config = dict(
    optimizer='cautious_adamw',
    steps=12100,
    epochs=39.6,
    warmup_steps=600,
)
Rows from block 9, named by matrix and row number. Each number is 500 + 50 x the weight over its row's rms, rounded and kept within 0 to 999. All counts start at 0. Numbers have three digits each. After the name is the row's rms in percent of the matrix's.
# c30: last pointwise conv (model.blocks.9.c3.0.weight, 128x128x1), inputs 0-127
c30.10 097:616600525440472582530525522430417465448505483502452480484504469516493503557572556514502460466431525557518490526575495451596514563506450498471509463536584543445422507504550469476407427481458606408519463480518478403522390501529450488472490491575421536475490501473556485516495464476508434547393445518462498551524504468485508523508605459591462495529562362544561458542559546525422514553571
c30.22 095:618562476510478519536506490523506479492466458568516514396489554535506478452549531489460472583461434521534510549593463543499544447436537592479507594535553468452547528487488528483403529500570562506499463506385502531535500400426552591562533430568509454459556489598493522593453441462477545477574533407556493485563529573486509523465511514656504541495484492491513503516584491457602481562444
c30.29 099:490497543447459491539543484511496505568521463583469557603522467565483449474523516433509503482551502546591560496514518502562520542501435529398484479479460602535525424480560531491520430479527528508502421540483542466448529471518560470493555499597487527469421589519583461607478434522487467397522556505439445535466471370596458506480517439513536592489475556481397607558473520401574456434502
c30.35 097:555472340498445556537400486520511457577518481535537582495465518476534488436490505457491598567509505506515483508452496469564528500485579480504489446437456432426508554560434544520384559558558561599509514541538487534518545474549555539557531537471457517505485356520495440630517572567537580524477504455496457499572487489526508466423476386438469552545599514504522487521452509475482465426511
c30.39 107:523457466638489493526497478484474509492434456542395593483553561409548536486566525548582529545548550463502513423398542530426507525508495527575486481491566430528545474540523501497480580480535528637516490576434553482587504428579604432489530457426537499467485466503518511536491517552560568524498446540424467520482426482489565530494566510461499555485497536491420507564520639469519486550593
c30.49 106:483532525550434530468556445518485400409560460536460549479544410590477501465489500564591541407466495443467595450457549521513483506486475468577495504443512461564488466495520530500662451539479422541491464515519527534524572580448462516465501416570529533498500513519410536507540594509462526448523467486509610540573466550501507538441456481457597539541533448618506464463510486493629506519570
c30.59 108:524513551532504431553507533517546445521484484568433386536557480496469466521538528515508476561492595448509556591441538484484554517481525520502404599508495537506551456494496426420463571501461423411523495461507515512497411352477469458438402530507436486523458569572579500417520478428516411595450535557557495520486489424392493458489477482471454466497564571520487540513514479582606549480468
c30.63 104:515464416504429541510536394509550530449479497516371567491491419601501563548508467499503513497555570422557498439476527509589532428499477508478550415521417367508516495527463534418499439609512574374489584459467458508526535487480481504605479529458486548441438571432515473558489515530545531567489393495541546515467542474395467490469487569501465441498504479532502509540502425485508419483489
c30.65 102:464571525555529433548636527487513549508468537402459500470404506457493454478519525446470592573513539409509520505427567488570488503466508451494580546480557474421561532495496410525454461561475424509534505463573543512493493529435555469424505582539551497459539401494480477457628569478552542536573450489529472553470517628439516486531464439535464505446532441492511483573458469542491416588562
c30.73 103:446420626481490488441539501505593525499492512513429526569543561615506416589499464592503478551408507477510531510493533541514541432427511499478453382489528515495477485471468552492544467507514487565464572547504498512466482443506470427579593540482528501500448521485562502577456465503463419535524519534498576491545413443540529599471407567425539497552603485538536554568467445454549368499505
c30.75 095:593441406509528500488508537508445476544467466540479517413455486497565528480486431561537508515530447522531391564613512406507493590446554490540436534613498464546649404431529520456499428478514467483585457453527486489532536582521523539617571487489487586477520505509512528534515552497527524463542570587458522490489579472465484503487495606570519504506577529496467401500584513555539516554529
c30.91 095:476476470528503591483369580553509492521498521471480571440493430479539544485504463525511516473470442548599443518427532541450465493512450475368470535405424523491444435507540474495599538530547555498490502490526460538490411459528460472570565431549473555477526438539591576574556532452462500386530539528475483452570418487531450457525491510477491522457467572425516525513457532616623431462523
c30.96 090:511533461478502488416582535422496475561471559436505456545494462444610541461492575520555540469565363592552528504578543478529525551491505458535472464487539464566558596517449519397488472550534541392436509512450594494539486477496502504421513502476484491471579532491455525498579477539547517567449502545523478627562557479359459605480509530435469505437540538500566521446542480524479492448548
c30.98 095:481474516536503574461555513491540581577545459474466518539495494506555437451551567492521520561567557584564435629557553414524491504560439575500528523464478478457577439475434471533517548507466471366415631624522447549568529500500543514451429440504481619528536504528514432580483548552531479469529487439467504490540496434542444556461485487543502452585534446470556528484485541431517542541520
c30.99 099:467508550603509601527441607524546448490518463613484534526469511523516561562557533453449522518493507472497529446511527528428628491573508478474627436414525527561511532497483446439455543563522478579559519458501501493515483445423516385458534480541539469491538484519496489485530434484608553529516503543464543466499485561458488450442436542432503556600528445507529521461556400533377492599464
c30.102 097:524534498532455426504596511579467517450543500497515489525473516518369552500490483456513562476470565513434617482475506510562515535489479590504513510522520467487484518504537523432424497493488482588420510579552521477491566507481546443497571511498404537418526532396463493601489516502500470531589626491527585530567577441538548483509517481637469537631483540446556424569507522486572454509570
c30.106 102:498510518415455482545640569517582476538542511563438521522486518491568460531438481418579552518588551483497465559561501519623498477445463521476537486444520404497383515508459528478513549455546523399493539540582541468561450514466566495511411460523567507462409466539535567514522531518537384429481500600528528509562497486511471463383556487589513422535475457525422519555448495493486458511503
c30.107 093:527512544514459491434551601555528507474562546483489416625543489571574517479486450491502492469496479526461439471508543424506592391496444422492501430477493535443433485445402508493432500574538471465439532553528529431504552499550542421473495573533519479487549489560562505468438448450460473533509492506500497527507428512556500531523515450477458496445419466511562612487548398558639390499612
c30.113 108:569456510500522426555513565547511534514464480449501400547486420514437459379500506592587458510470458482509553527547469559429488512506542478418418536499435495539511435554599447454539437508511468432547504540406535509424462501538423450593583531446497564477529531531573516559463517450465459566590487534536492516552428598465519457429506533623482500530495569530527457461600496541502452440508
c30.114 091:476463471496442526510597482505522577544560588566474501519485455521543447441541468486436537492466502569497467522506385516430476446468557449514458482478379497494538499416402519596451510510501416563501408446555466434600415523461560459477452525516481566419488456347532497505520473491489458433580502508507482389444586467539524495497383442494552474530500467568478527512474513471476447455459
c30.116 109:591514475555535566386436557571598382533456550531526551503470546453474475498408528476632514560490592487437490538531516530530506597549476454463516500406509532527519467508457474502538530535445352468526558422438475486548488509577487519402504512551381494526463532509478560457435547462466545489484494474438504545516505555554484485482563545557531527544447492492509560370490519513467502425475
c30.120 100:435469583582503421479501514619498412473559428523481439582418460407477526434441484523521450495555480465509532480418522521506509507505501522508476495561492515420447534501413576483566423474489595463488448535604435540464429481521553433508482467579417502457484490446497521507567507535517454413493463577464477625439523471586566458586554459461467458491521487453469482406472543566462481480438
c30.126 104:439484503478519501590548574506602448527498458506602418550382507377481533531492491565477543495447543487532450421556530480558522489510455413534499565440574544553398466535479482525466450484558450568494519547461546503519481466565517483570556525585509504419541377522459539518561480547490605530504635405528512545468579558541464516518514520495479502457513521500484511466482494386475551496434